From a checkpoint of a small self-supervised image encoder: norm layernorm, patch size [2, 2].
Rows from block 2 of a small self-supervised image encoder, named by matrix and row number. Rows with one number belong to one neuron. Each number is 200 + 30 x the weight over its row's rms, rounded and kept within 0 to 999. All counts start at 0.
After each neuron's rows are labels from the 100 images, of 14848, where the neuron reaches its highest value: "strongest on" is what is common among them. Only what is clearly more common there than usual is listed. The data: patchworks of several textures.
# fc1: MLP up (model.blocks.2.mlp.fc1.weight, 192x96), inputs 0-95
# fc2: MLP down (model.blocks.2.mlp.fc2.weight, 96x192, transposed), outputs 0-95

fc1.113,190,213,189,186,182,214,207,264,208,219,201,194,196,218,214,163,215,172,141,163,185,213,187,263,228,178,161,173,166,185,205,181,192,241,187,212,225,215,206,232,215,219,197,194,220,221,169,256,198,212,183,226,201,190,207,236,203,236,213,178,202,197,234,199,204,190,172,179,190,229,151,256,201,221,216,233,136,184,257,197,212,224,121,295,208,180,191,221,187,145,121,184,230,227,152,209
fc2.113,214,182,219,247,215,204,201,187,195,211,154,174,195,201,212,189,167,172,159,221,165,245,168,217,212,211,179,221,222,170,194,184,214,228,164,205,234,214,207,213,223,166,200,183,232,184,240,207,209,193,221,233,220,248,225,195,206,150,210,127,151,232,221,212,209,184,243,239,220,178,127,149,197,190,192,247,210,123,226,221,185,218,250,155,188,208,195,213,232,110,254,216,209,219,157,174
strongest on: blue; black

fc1.169,249,187,180,244,218,189,236,208,203,147,162,179,186,185,197,177,235,206,239,200,215,172,195,181,176,223,187,161,192,193,168,81,206,223,208,231,194,221,202,227,208,212,158,152,256,192,181,168,226,205,207,144,212,256,190,210,227,228,239,206,201,185,204,206,210,160,203,232,102,187,197,254,172,183,202,229,204,206,227,226,227,199,232,194,172,189,142,218,209,207,177,176,164,211,237,186
fc2.169,215,214,180,194,210,209,239,216,183,232,201,187,190,200,192,187,265,174,183,211,158,190,180,194,179,177,219,234,200,160,134,140,211,223,203,202,215,162,160,172,252,213,119,256,188,175,199,251,228,195,233,161,223,217,219,206,168,190,214,207,220,213,181,215,217,198,168,219,147,242,171,243,228,218,219,160,198,209,163,213,197,220,180,234,176,221,100,201,205,213,228,248,172,259,198,207
strongest on: white

fc1.115,227,196,190,238,205,224,183,177,205,214,155,121,182,251,213,183,151,225,156,225,222,253,191,166,214,205,176,166,168,177,249,148,228,194,212,167,251,215,249,181,157,220,225,177,207,218,248,202,186,205,264,130,201,203,211,223,193,225,160,143,210,205,220,270,181,197,173,186,264,234,215,194,188,197,194,238,203,201,197,200,223,229,225,194,206,247,218,206,218,224,180,169,185,185,241,191
fc2.115,247,191,173,199,165,224,205,170,191,183,241,218,195,185,263,277,232,194,221,206,148,205,170,146,168,243,231,249,195,151,226,200,177,182,222,165,204,167,188,220,218,231,183,186,283,192,237,168,158,183,227,178,155,213,196,193,190,200,238,226,248,197,172,184,241,242,221,200,188,219,164,205,194,209,158,211,222,185,177,227,180,185,190,201,223,162,187,168,159,227,168,259,162,189,152,196
strongest on: white

fc1.70,227,230,178,175,345,199,140,204,197,162,181,179,201,218,234,195,220,172,209,188,224,222,148,247,190,203,203,235,183,167,194,193,186,220,221,181,206,155,171,222,217,223,215,199,207,222,179,191,203,159,194,218,231,178,187,171,213,205,212,184,172,122,205,244,259,218,207,165,208,203,203,189,220,220,174,207,193,190,161,202,126,176,175,194,243,230,182,134,213,184,193,219,205,189,222,185
fc2.70,285,218,237,193,158,193,184,190,207,219,200,201,181,203,234,162,259,180,228,181,156,183,235,225,225,152,183,186,242,214,176,233,159,182,201,213,182,200,200,177,196,218,174,242,203,179,194,226,192,266,244,223,217,244,137,205,205,180,206,216,241,189,191,240,129,171,182,176,195,170,212,261,184,174,196,238,249,202,251,169,200,213,199,178,175,207,183,190,212,175,238,183,164,187,206,124
strongest on: wavy; zigzag; labyrinth

fc1.119,180,217,199,208,203,200,190,190,224,158,221,218,188,209,181,227,172,190,227,188,220,206,199,195,318,163,225,223,156,165,124,208,201,150,203,218,190,181,187,68,212,194,198,188,203,203,132,239,193,215,240,198,213,174,167,204,215,188,186,173,202,197,210,203,212,186,260,216,200,182,150,270,171,211,213,182,175,209,219,217,195,184,180,196,172,187,202,171,217,224,175,234,200,180,216,217
fc2.119,228,218,198,187,201,251,145,166,211,168,230,231,200,190,175,209,217,226,210,186,204,206,180,242,201,153,170,219,233,221,209,248,157,188,204,201,242,192,192,220,170,229,214,252,187,240,145,216,171,201,187,231,178,180,225,262,157,213,188,187,202,228,222,212,201,218,229,202,214,204,150,179,194,213,164,163,210,240,142,235,223,100,246,211,176,185,196,220,129,183,205,195,185,239,147,167
strongest on: green

fc1.81,165,202,173,216,217,208,159,198,210,205,211,187,197,192,212,140,198,183,190,189,186,161,215,169,160,253,218,228,243,190,217,217,175,210,126,148,194,197,220,199,170,198,219,230,165,205,226,247,181,238,260,201,262,161,206,193,182,210,194,175,227,189,204,214,180,177,244,220,217,156,190,243,172,126,219,161,254,188,203,248,200,185,233,174,199,209,214,228,182,133,114,233,185,204,198,211
fc2.81,183,183,209,201,214,205,201,207,179,170,213,186,250,200,203,244,224,232,188,218,166,202,183,239,194,189,159,193,173,206,206,196,154,143,148,155,207,190,189,291,197,220,191,244,200,180,204,196,220,236,228,163,189,198,182,248,207,186,190,205,173,187,257,179,194,244,233,134,248,167,152,167,219,236,234,209,191,168,249,136,174,202,255,183,219,182,164,231,216,150,245,178,209,192,237,203
strongest on: blue; white

fc1.151,234,187,206,173,197,198,206,171,220,201,183,153,216,208,219,194,183,214,194,196,224,175,190,230,165,191,212,195,189,211,292,189,195,155,187,188,188,211,218,307,238,172,184,229,198,204,246,212,173,207,154,165,146,219,194,197,177,179,197,252,182,195,204,180,172,194,211,207,186,213,330,178,191,216,208,198,215,176,183,196,203,195,229,203,188,167,192,153,120,169,154,210,186,221,213,206
fc2.151,231,193,178,180,172,264,158,195,223,162,220,233,178,209,196,208,214,208,158,195,229,235,213,246,181,182,189,249,256,178,268,200,198,227,191,191,196,228,141,122,162,194,216,207,231,189,235,223,187,166,133,233,215,207,200,163,170,203,185,181,172,224,213,172,177,206,197,191,216,184,212,203,232,184,173,193,192,246,213,233,184,186,189,189,181,163,182,261,146,195,214,279,203,258,177,164
strongest on: red

fc1.171,182,194,200,141,215,235,189,162,205,206,235,183,174,169,184,160,167,217,182,221,235,203,207,204,202,231,145,180,188,289,226,193,195,256,222,261,230,240,226,179,208,216,206,161,208,155,178,209,197,151,252,193,208,242,192,172,208,201,190,194,202,215,197,197,181,227,160,252,207,249,214,230,185,240,200,201,174,193,236,125,184,219,209,227,264,228,140,229,200,178,180,176,189,211,252,218
fc2.171,178,206,205,187,202,159,220,257,200,247,244,183,154,179,213,207,162,167,162,192,150,191,188,228,196,229,217,218,176,255,208,173,241,191,216,186,197,219,202,183,177,175,232,196,197,197,205,237,163,181,165,242,212,168,202,203,167,180,211,241,214,243,223,197,228,201,201,182,167,202,146,182,228,203,192,251,222,196,152,284,159,215,122,185,224,163,157,236,208,223,232,165,242,256,170,168
strongest on: crosshatched; speckled

fc1.137,197,223,194,168,179,212,215,240,190,228,225,176,190,178,152,171,191,193,194,184,204,188,209,174,145,207,212,176,115,167,250,200,184,185,206,163,199,217,199,317,224,232,185,202,223,176,202,170,173,202,172,203,225,249,193,163,221,184,238,151,187,183,198,217,215,211,210,176,200,197,265,160,175,226,208,227,172,129,208,159,208,211,190,233,210,205,185,220,122,179,229,187,228,246,219,210
fc2.137,225,181,192,174,230,206,164,122,170,162,232,219,216,233,177,164,267,231,191,219,208,164,168,197,148,201,189,229,264,204,231,240,162,188,205,197,275,176,232,197,229,179,237,196,167,204,181,220,139,167,214,207,194,154,205,236,200,194,216,148,251,185,213,204,188,207,188,196,189,247,136,180,222,182,177,220,206,243,205,221,221,161,247,199,169,203,183,228,175,176,172,224,222,238,214,175
strongest on: red

fc1.102,252,210,215,197,180,196,207,223,205,230,159,226,240,199,208,232,191,224,199,229,171,214,184,228,214,226,240,158,235,177,228,150,186,208,200,220,185,191,223,193,222,195,208,184,236,179,225,214,170,171,217,184,249,134,142,240,230,184,205,147,191,182,189,203,190,209,204,215,203,182,256,195,176,147,197,191,227,249,194,194,191,187,175,296,169,202,186,217,146,144,105,156,210,173,188,209
fc2.102,200,171,208,240,215,218,233,195,180,183,141,204,211,185,218,227,167,148,167,211,189,231,211,192,250,218,181,187,134,152,162,165,217,200,184,240,223,191,230,240,217,204,197,219,231,199,225,223,235,217,200,212,124,223,211,172,207,140,187,138,171,219,175,222,183,205,217,234,221,182,202,189,215,179,209,198,234,126,203,227,217,241,236,184,192,144,224,258,159,166,264,231,204,186,167,210
strongest on: black; blue

fc1.157,212,216,178,208,193,187,204,192,194,138,226,230,248,215,170,253,225,157,196,193,179,205,195,206,185,251,191,199,159,192,239,208,199,190,155,167,189,194,184,136,198,204,208,190,195,224,138,183,194,201,193,209,137,208,211,208,221,226,197,105,160,192,226,207,186,176,158,224,183,245,216,225,190,294,190,238,202,127,222,189,194,210,196,146,210,233,211,213,238,220,215,258,166,192,196,228
fc2.157,199,216,186,220,200,186,177,182,148,190,184,218,178,192,174,174,219,190,169,203,246,206,211,186,223,205,212,267,309,168,216,160,214,221,205,225,192,173,233,129,185,205,227,224,156,172,228,191,198,171,171,214,236,163,242,185,222,195,165,141,220,201,187,214,146,238,168,202,152,254,207,161,221,158,172,201,194,260,241,169,198,153,228,217,204,197,217,198,221,231,187,216,223,239,183,217
strongest on: yellow

fc1.166,169,213,161,182,202,227,264,215,197,189,181,180,242,227,145,188,213,185,171,198,206,195,246,170,198,234,208,199,181,174,194,208,227,210,241,307,180,210,223,214,188,171,229,145,185,177,174,222,188,208,240,151,176,250,185,206,223,158,185,178,215,154,243,168,158,253,208,207,176,198,212,184,216,226,226,155,230,198,179,204,136,211,196,240,197,250,194,206,227,157,207,228,261,207,184,229
fc2.166,198,210,187,224,218,201,206,247,151,201,190,231,178,229,255,216,198,181,203,224,166,197,253,248,154,182,129,210,171,232,196,144,211,204,192,182,157,155,186,237,225,200,195,202,197,197,199,161,176,156,217,243,215,231,208,225,151,222,182,220,267,177,145,154,196,232,211,149,209,196,224,213,192,243,212,234,229,229,180,266,189,157,194,203,194,225,187,229,210,131,220,197,168,200,154,221
strongest on: white; rays

fc1.82,181,190,167,242,74,205,275,141,179,248,202,220,182,193,197,164,192,200,190,211,170,161,216,165,194,184,172,198,184,224,165,212,218,214,212,224,170,163,211,191,169,208,190,233,208,232,182,192,124,226,185,189,180,238,190,224,194,204,176,185,234,209,187,167,174,239,184,157,190,211,209,231,174,184,217,222,224,240,242,244,204,231,207,203,145,218,222,227,149,199,216,250,238,208,211,193
fc2.82,273,218,190,164,186,147,225,154,199,197,212,187,145,232,226,220,215,200,191,181,189,220,198,187,185,167,174,202,202,201,179,193,199,171,209,181,180,117,218,187,207,176,241,226,185,145,225,230,195,203,200,252,195,213,167,191,249,195,176,263,181,173,201,223,234,181,177,276,179,173,224,216,183,230,260,164,230,248,268,201,199,168,211,219,222,200,200,238,217,145,214,180,193,203,205,142
strongest on: wavy

fc1.182,156,194,195,171,193,194,198,210,206,204,197,268,123,201,206,222,209,185,238,235,216,227,198,166,179,233,228,185,165,203,162,187,197,238,190,178,202,176,207,227,190,190,190,170,148,206,219,277,205,210,207,205,261,170,161,191,212,201,202,151,180,202,233,221,197,192,243,204,215,169,217,232,154,148,209,140,245,178,125,210,200,169,252,197,196,221,200,194,173,150,122,238,185,230,203,194
fc2.182,162,201,228,269,221,160,216,201,200,185,193,151,197,200,201,169,184,231,133,252,160,221,175,188,177,159,214,202,228,259,212,191,175,188,223,222,178,215,188,214,186,240,192,223,179,211,213,143,170,245,178,194,238,231,227,200,160,179,217,157,218,181,182,248,175,219,173,215,191,178,203,183,240,185,151,209,176,244,231,232,130,188,242,260,204,227,226,187,183,119,212,217,213,229,200,219
strongest on: blue

fc1.67,261,139,176,240,217,185,206,241,168,206,173,208,194,193,226,237,200,214,255,206,174,234,195,198,194,199,207,141,210,240,253,231,191,179,176,235,198,218,220,195,166,241,173,223,176,229,196,275,176,209,172,143,219,283,210,158,188,261,172,194,249,165,177,204,190,169,238,232,249,225,185,218,171,223,182,201,204,163,210,169,188,175,168,226,166,169,169,170,199,204,215,171,183,199,205,218
fc2.67,227,195,201,212,160,169,186,185,199,154,166,174,225,224,171,270,232,226,294,208,173,197,224,146,175,256,237,205,252,227,232,206,209,218,233,181,180,183,224,171,185,184,194,191,184,190,208,142,208,241,215,193,231,198,166,208,230,263,200,189,182,173,200,212,195,215,249,166,232,190,199,187,219,163,182,184,215,225,176,180,175,218,166,238,200,168,156,182,173,229,207,240,141,187,126,198
strongest on: white

fc1.9,223,178,306,205,205,156,275,212,150,165,205,176,204,172,195,245,177,198,227,225,231,169,157,231,185,187,198,176,206,157,187,192,215,198,183,202,203,232,213,200,176,184,153,202,203,219,207,232,210,176,212,308,226,230,207,172,176,212,209,181,177,207,198,218,227,134,196,152,201,235,204,207,209,177,216,184,213,209,195,197,274,175,181,187,180,192,179,223,233,170,233,183,163,181,247,229
fc2.9,218,206,173,167,193,153,180,255,225,165,203,219,183,210,207,226,228,210,220,158,195,202,258,200,161,251,184,194,250,168,174,205,195,131,216,188,224,177,187,203,251,204,186,216,145,187,191,237,182,225,231,272,240,206,225,187,216,249,205,175,222,168,175,234,154,135,201,244,231,235,220,182,150,165,245,178,223,228,241,203,171,192,206,149,177,184,180,210,154,181,219,199,186,214,165,188
strongest on: wavy; rings

fc1.85,229,192,239,219,217,206,163,162,222,223,242,208,195,202,177,165,194,190,141,219,204,205,240,195,168,184,237,215,207,236,191,244,256,230,181,232,209,197,208,193,133,223,178,148,206,242,169,179,262,206,157,191,199,168,231,227,202,203,182,194,218,98,208,193,130,225,216,207,175,195,196,175,159,207,209,186,171,198,237,181,298,187,224,221,214,235,217,185,212,182,178,206,176,174,188,176
fc2.85,253,219,192,200,233,206,183,199,203,220,242,190,225,171,217,196,156,133,160,219,221,154,178,170,200,164,198,184,236,178,188,263,187,239,186,176,207,225,157,228,205,208,146,157,229,228,248,227,202,221,167,210,160,182,167,218,225,214,187,274,201,215,226,193,236,214,144,196,188,223,149,252,185,170,194,185,196,194,244,154,173,218,260,154,231,203,216,207,196,191,238,204,159,216,176,152
strongest on: cracked

fc1.56,186,205,208,205,217,195,164,147,218,181,205,184,256,188,192,192,182,170,160,177,185,165,220,207,213,235,206,186,220,156,172,201,191,219,178,193,186,215,192,251,187,197,201,243,136,194,186,192,181,222,161,184,158,205,228,162,212,249,212,192,224,190,180,178,209,182,127,235,209,200,242,242,228,238,223,181,174,160,243,308,185,216,236,206,189,153,206,232,263,256,191,224,182,146,185,199
fc2.56,194,165,183,160,206,209,180,205,194,172,197,228,231,223,191,229,237,252,175,233,186,210,206,265,270,220,153,213,209,168,198,162,174,167,169,143,194,195,201,225,182,209,208,241,219,218,225,181,231,194,168,180,197,171,195,169,177,228,190,166,173,179,254,147,211,228,180,155,230,161,217,224,208,187,188,249,219,218,213,148,180,218,194,195,206,143,176,286,221,144,244,225,232,179,231,181
strongest on: yellow

fc1.149,234,200,213,217,169,222,190,204,214,186,184,186,235,181,255,199,198,183,223,189,199,191,229,195,167,218,220,162,174,210,177,184,44,190,177,260,157,213,177,204,201,245,191,142,192,177,153,179,148,199,205,177,240,210,184,210,233,181,153,240,246,209,204,235,262,233,166,193,204,238,175,194,210,206,217,175,197,212,181,216,160,166,222,201,206,199,215,155,175,191,207,224,210,202,186,204
fc2.149,188,174,229,187,190,179,206,215,156,212,251,186,199,135,233,186,210,231,211,197,231,201,142,187,180,216,178,233,254,193,191,245,189,224,215,254,195,173,205,162,221,189,211,267,200,141,155,143,229,225,166,182,216,238,173,177,193,173,179,174,154,172,216,237,198,218,213,215,234,207,164,210,191,210,201,163,128,214,195,160,223,183,193,171,234,186,265,213,225,192,162,262,223,196,199,245
strongest on: plaid

fc1.126,159,193,197,230,218,183,195,214,205,240,159,167,253,188,191,187,214,173,219,207,180,258,196,182,231,192,209,211,162,197,255,173,187,185,221,197,183,159,222,189,210,143,180,129,212,217,252,210,188,221,131,183,246,198,242,257,187,191,147,204,212,153,195,206,172,196,212,180,200,240,212,249,195,204,194,172,158,204,249,169,225,182,179,108,163,219,186,240,218,218,162,201,209,209,161,170
fc2.126,221,224,198,227,195,150,208,254,216,231,214,178,193,226,220,251,164,247,81,180,192,197,209,209,207,203,231,183,131,231,204,181,190,244,193,179,173,236,192,208,198,187,181,204,191,190,159,215,225,141,206,204,202,216,210,145,147,151,183,177,208,159,235,213,227,214,235,213,240,196,254,214,183,222,207,216,176,224,224,165,173,172,183,227,203,205,190,241,208,200,186,122,226,216,234,187
strongest on: red

fc1.114,233,205,185,172,201,197,236,187,227,185,200,208,183,207,182,229,185,208,159,224,201,187,193,211,227,81,204,188,220,190,198,200,205,215,231,220,198,236,195,273,219,177,172,193,195,130,155,163,184,151,195,199,212,228,172,176,214,162,188,139,213,197,213,207,197,204,177,202,198,183,247,183,237,282,209,195,241,201,203,161,205,203,161,250,187,176,197,192,207,300,164,228,211,211,202,177
fc2.114,194,179,196,171,215,176,159,122,205,194,199,201,198,220,196,203,206,175,181,212,173,210,203,225,150,147,200,222,195,224,174,205,175,162,212,202,263,218,229,213,198,232,213,213,175,210,202,235,199,159,196,227,228,191,260,250,220,222,207,172,240,215,188,235,169,199,145,219,190,245,250,150,235,200,177,146,120,209,189,219,198,161,255,145,186,176,248,202,206,268,212,227,181,178,235,200
strongest on: red; pink

fc1.99,250,191,194,195,237,173,218,195,155,269,144,176,217,192,226,221,222,205,174,188,156,199,172,211,182,182,275,236,155,176,198,173,203,240,141,166,204,182,193,195,207,203,206,179,198,232,156,151,204,243,162,183,200,163,179,208,169,205,194,210,161,236,242,183,131,247,193,222,142,232,231,183,212,226,206,220,218,217,206,212,229,245,216,248,180,203,250,185,259,187,216,211,233,224,176,207
fc2.99,164,200,195,161,188,227,215,243,197,177,138,190,176,223,163,223,213,248,250,224,228,221,209,194,151,243,206,215,193,198,196,212,192,230,225,204,210,221,164,194,244,188,264,191,231,166,218,212,194,236,173,180,203,217,208,207,189,230,191,183,168,236,195,206,159,183,184,177,160,205,199,146,197,273,236,116,205,217,200,158,220,225,229,194,178,186,247,146,198,165,174,219,251,196,182,120
strongest on: black; plain

fc1.148,226,191,213,202,158,182,191,186,222,216,212,164,175,190,215,189,216,220,246,230,193,190,197,239,250,171,196,177,204,237,200,175,163,223,162,151,234,173,247,234,228,200,214,167,222,199,160,170,232,178,215,229,194,173,179,196,172,195,236,188,212,229,211,210,209,189,143,163,250,217,237,226,171,182,186,215,183,229,194,246,90,164,192,189,157,186,203,162,222,146,250,205,240,219,274,223
fc2.148,269,242,235,155,174,180,195,184,167,176,214,163,200,199,216,207,198,213,157,205,209,197,178,207,167,154,155,209,233,232,182,125,233,150,194,153,171,195,205,235,191,182,261,242,193,190,215,226,165,216,199,251,210,179,137,213,199,175,224,202,217,151,191,215,177,196,209,229,242,209,243,236,184,255,193,186,273,187,219,219,233,217,178,210,183,223,218,179,242,142,191,205,175,161,209,175
strongest on: marbled

fc1.22,265,236,176,204,229,212,253,197,195,191,148,207,212,163,201,170,215,131,156,179,178,188,234,180,190,220,185,165,208,177,198,257,164,179,203,258,158,239,173,207,177,247,174,174,189,175,227,218,215,214,203,148,218,202,215,194,245,175,168,225,238,142,219,217,203,212,195,157,178,254,167,200,197,204,207,170,222,217,178,177,264,163,222,226,182,211,273,204,174,189,212,224,177,173,177,250
fc2.22,167,233,227,203,206,162,194,212,204,190,159,175,144,198,248,165,251,195,201,180,209,232,196,224,220,162,197,173,209,194,202,160,212,194,179,221,201,206,194,234,146,169,239,186,199,225,200,195,201,187,206,173,232,188,214,225,150,200,209,198,189,177,213,200,246,242,218,179,140,181,211,191,265,185,183,156,199,268,180,267,191,220,140,193,219,256,197,210,217,210,166,185,219,215,123,288
strongest on: black; checkered; plaid

fc1.27,178,175,165,219,214,181,220,175,179,164,203,201,217,200,199,194,161,206,232,223,196,195,171,207,181,207,181,215,200,192,190,162,160,171,177,179,186,268,184,198,252,181,227,171,208,216,172,159,147,203,213,160,202,188,198,199,211,210,157,194,215,234,176,289,212,209,181,231,261,185,201,183,184,166,159,174,203,211,198,245,308,199,219,212,266,181,207,221,210,202,233,158,214,252,156,137
fc2.27,225,224,190,188,229,186,214,209,177,165,209,179,216,240,200,152,295,200,261,188,231,195,202,219,186,150,187,131,198,167,196,126,233,220,157,168,200,133,219,199,172,175,209,208,203,239,199,197,202,229,253,228,224,226,196,211,137,257,209,193,183,179,171,167,214,185,218,220,225,252,185,186,207,204,214,202,210,202,220,226,143,193,204,214,166,220,176,148,168,218,194,188,219,221,250,168
strongest on: rays

fc1.155,221,169,220,193,197,201,216,200,179,196,173,116,223,142,216,189,184,210,228,217,224,185,177,215,212,187,213,170,220,286,197,186,206,236,216,236,194,208,198,245,196,221,222,167,176,236,172,233,200,142,259,241,150,195,186,183,188,292,228,130,196,194,196,228,178,181,226,190,200,188,220,209,164,194,246,215,175,253,172,161,191,203,180,180,202,188,185,184,235,185,235,194,189,146,254,203
fc2.155,194,232,182,203,221,160,201,199,218,189,247,247,231,224,180,153,224,164,170,216,176,195,181,209,186,189,230,148,204,166,211,149,203,176,229,209,234,191,186,229,219,249,222,224,161,191,179,230,197,222,205,245,282,202,188,167,145,216,180,146,185,225,205,221,138,168,224,190,203,173,210,165,212,231,195,263,245,219,183,154,205,212,150,170,254,166,196,176,221,190,257,163,228,233,199,181
strongest on: white; zigzag

fc1.164,191,190,210,173,185,192,177,188,197,224,195,227,200,229,211,191,230,203,161,198,169,173,195,198,113,129,230,171,196,228,189,202,190,267,185,213,211,180,174,133,254,245,238,182,205,220,171,177,212,205,189,198,214,226,191,173,217,156,221,233,205,213,186,233,236,215,224,263,178,180,206,213,206,208,226,185,151,148,237,182,144,175,255,218,208,228,159,184,190,211,144,218,229,255,212,261
fc2.164,228,208,233,207,204,267,211,191,206,234,238,174,263,138,187,166,177,135,241,197,183,172,179,232,228,154,188,215,247,182,228,195,187,188,210,177,176,184,181,220,180,182,146,226,135,189,145,247,228,109,218,234,201,221,200,165,214,193,218,210,233,247,178,178,219,156,174,186,227,215,212,198,174,193,236,170,249,244,193,186,182,222,202,193,228,220,217,230,201,175,226,214,167,184,210,188
strongest on: crosshatched

fc1.160,207,197,174,204,176,215,189,171,218,175,242,142,238,184,219,122,170,197,232,218,222,142,177,221,227,266,203,197,164,198,197,205,212,178,181,166,201,184,174,132,224,208,193,207,207,203,204,197,194,233,228,219,143,218,183,161,195,241,207,268,164,199,213,216,166,210,229,182,199,151,223,144,221,238,191,201,163,154,201,175,217,194,197,128,215,224,225,200,209,144,254,257,203,210,205,233
fc2.160,230,167,203,235,235,191,181,251,221,169,142,176,197,166,217,164,169,135,196,219,176,192,209,171,205,112,202,159,207,209,186,149,202,180,175,219,224,238,201,142,222,196,221,219,178,185,216,206,221,229,203,196,239,201,243,229,242,168,173,147,216,184,155,199,147,202,202,195,207,189,196,172,270,221,200,174,189,224,235,213,223,232,269,232,202,181,232,174,219,186,232,244,252,209,181,191
strongest on: yellow; cloudy

fc1.54,186,175,230,198,191,194,188,137,177,174,233,214,191,201,200,156,204,188,271,207,296,229,205,148,215,153,213,188,232,171,122,225,198,175,199,191,212,169,180,247,173,214,200,159,177,179,171,208,188,168,193,197,221,197,192,141,213,175,192,217,149,205,224,231,234,191,192,195,185,230,166,232,234,194,179,173,225,184,206,192,203,207,204,138,189,176,204,207,249,294,181,235,231,203,196,226
fc2.54,200,210,181,184,245,225,213,194,152,198,197,218,190,212,219,184,222,177,184,219,182,198,188,240,215,193,173,252,222,142,174,236,206,165,211,211,233,216,292,233,185,221,215,239,178,193,251,242,193,192,173,212,172,176,209,161,180,190,226,196,204,237,197,205,157,210,245,217,185,136,156,162,240,122,200,229,152,147,232,150,206,203,158,210,228,203,203,209,247,220,168,239,194,167,158,195
strongest on: green; red

fc1.23,173,197,227,234,233,213,183,202,204,189,223,224,182,198,267,151,128,200,197,167,247,196,196,205,200,177,231,214,207,196,159,206,211,141,247,235,218,177,198,177,157,208,200,186,190,225,214,218,219,193,155,182,192,206,228,196,192,241,244,243,155,215,199,197,161,205,236,235,211,261,241,207,172,124,227,164,258,216,137,203,194,210,187,197,203,188,176,193,185,154,166,255,171,257,183,180
fc2.23,191,212,222,223,232,274,188,205,157,185,185,204,246,239,171,183,184,252,192,230,202,233,149,164,240,197,181,194,223,160,224,192,182,182,210,184,192,197,220,219,208,189,176,206,141,168,199,188,210,216,207,200,181,164,194,226,216,199,230,184,175,174,228,194,140,192,219,213,251,222,122,181,206,240,236,262,220,149,228,159,215,222,232,139,148,233,208,232,184,167,233,142,223,223,181,178
strongest on: blue; teal

fc1.59,172,274,191,151,166,260,208,179,240,149,126,197,134,181,163,213,193,188,193,185,185,191,206,261,193,234,189,183,198,153,196,193,166,199,255,178,137,222,176,197,231,222,187,236,195,195,194,252,153,232,235,174,232,207,194,149,209,187,193,181,218,201,200,234,231,247,192,210,223,202,196,144,181,219,194,195,216,202,236,161,170,181,164,198,216,171,193,255,190,201,184,248,217,180,224,206
fc2.59,204,206,230,186,217,193,192,213,251,193,159,158,231,182,186,196,155,249,188,283,190,222,180,218,230,180,183,235,226,140,183,242,139,179,224,177,176,167,201,189,212,196,152,190,165,171,191,171,209,192,226,183,191,197,261,191,214,174,198,211,192,143,213,213,152,229,187,208,202,191,232,258,194,203,197,246,149,181,202,203,190,170,247,218,249,237,252,200,248,195,224,223,148,147,227,177
strongest on: dotted; spotted

fc1.100,217,209,224,202,195,205,183,243,206,158,229,203,161,226,218,117,206,218,164,195,159,226,204,213,175,207,186,198,166,212,177,180,224,188,203,168,210,224,203,231,186,212,212,233,187,203,241,204,205,199,212,200,164,224,184,203,202,181,192,247,202,214,207,212,202,196,240,179,199,207,110,283,180,127,222,203,217,235,211,224,213,193,197,194,232,221,219,157,296,277,232,230,248,211,148,193
fc2.100,201,192,191,135,189,194,227,214,191,270,192,207,188,203,194,174,227,174,164,192,209,209,204,200,212,233,213,216,267,181,167,228,189,139,185,201,182,224,243,233,231,179,227,186,233,208,218,219,180,168,230,207,265,194,207,210,211,184,202,255,179,205,193,214,151,197,259,186,203,183,61,141,200,160,206,212,182,157,192,200,176,213,207,191,217,208,201,219,262,195,174,188,174,179,217,210
strongest on: green

fc1.32,219,177,151,181,203,182,244,204,190,136,222,205,244,183,212,163,169,247,218,231,197,149,191,193,268,203,246,245,223,221,249,208,208,137,200,214,200,162,180,160,215,153,188,195,222,192,196,149,201,231,188,184,193,253,208,160,207,190,176,195,225,198,154,188,215,214,234,230,226,194,270,192,228,209,192,199,207,172,240,147,188,174,227,124,200,218,215,200,194,211,214,257,151,204,166,191
fc2.32,202,193,229,210,186,187,191,233,208,213,149,134,205,204,163,203,173,175,251,231,170,217,227,174,264,216,234,192,193,180,190,200,230,213,181,233,212,213,227,133,200,179,225,196,234,186,231,228,176,216,212,232,233,199,201,129,212,102,215,188,162,217,204,196,231,181,246,235,233,173,116,218,192,165,190,200,227,146,232,156,193,232,238,216,168,211,231,171,214,180,191,231,203,210,199,191
strongest on: yellow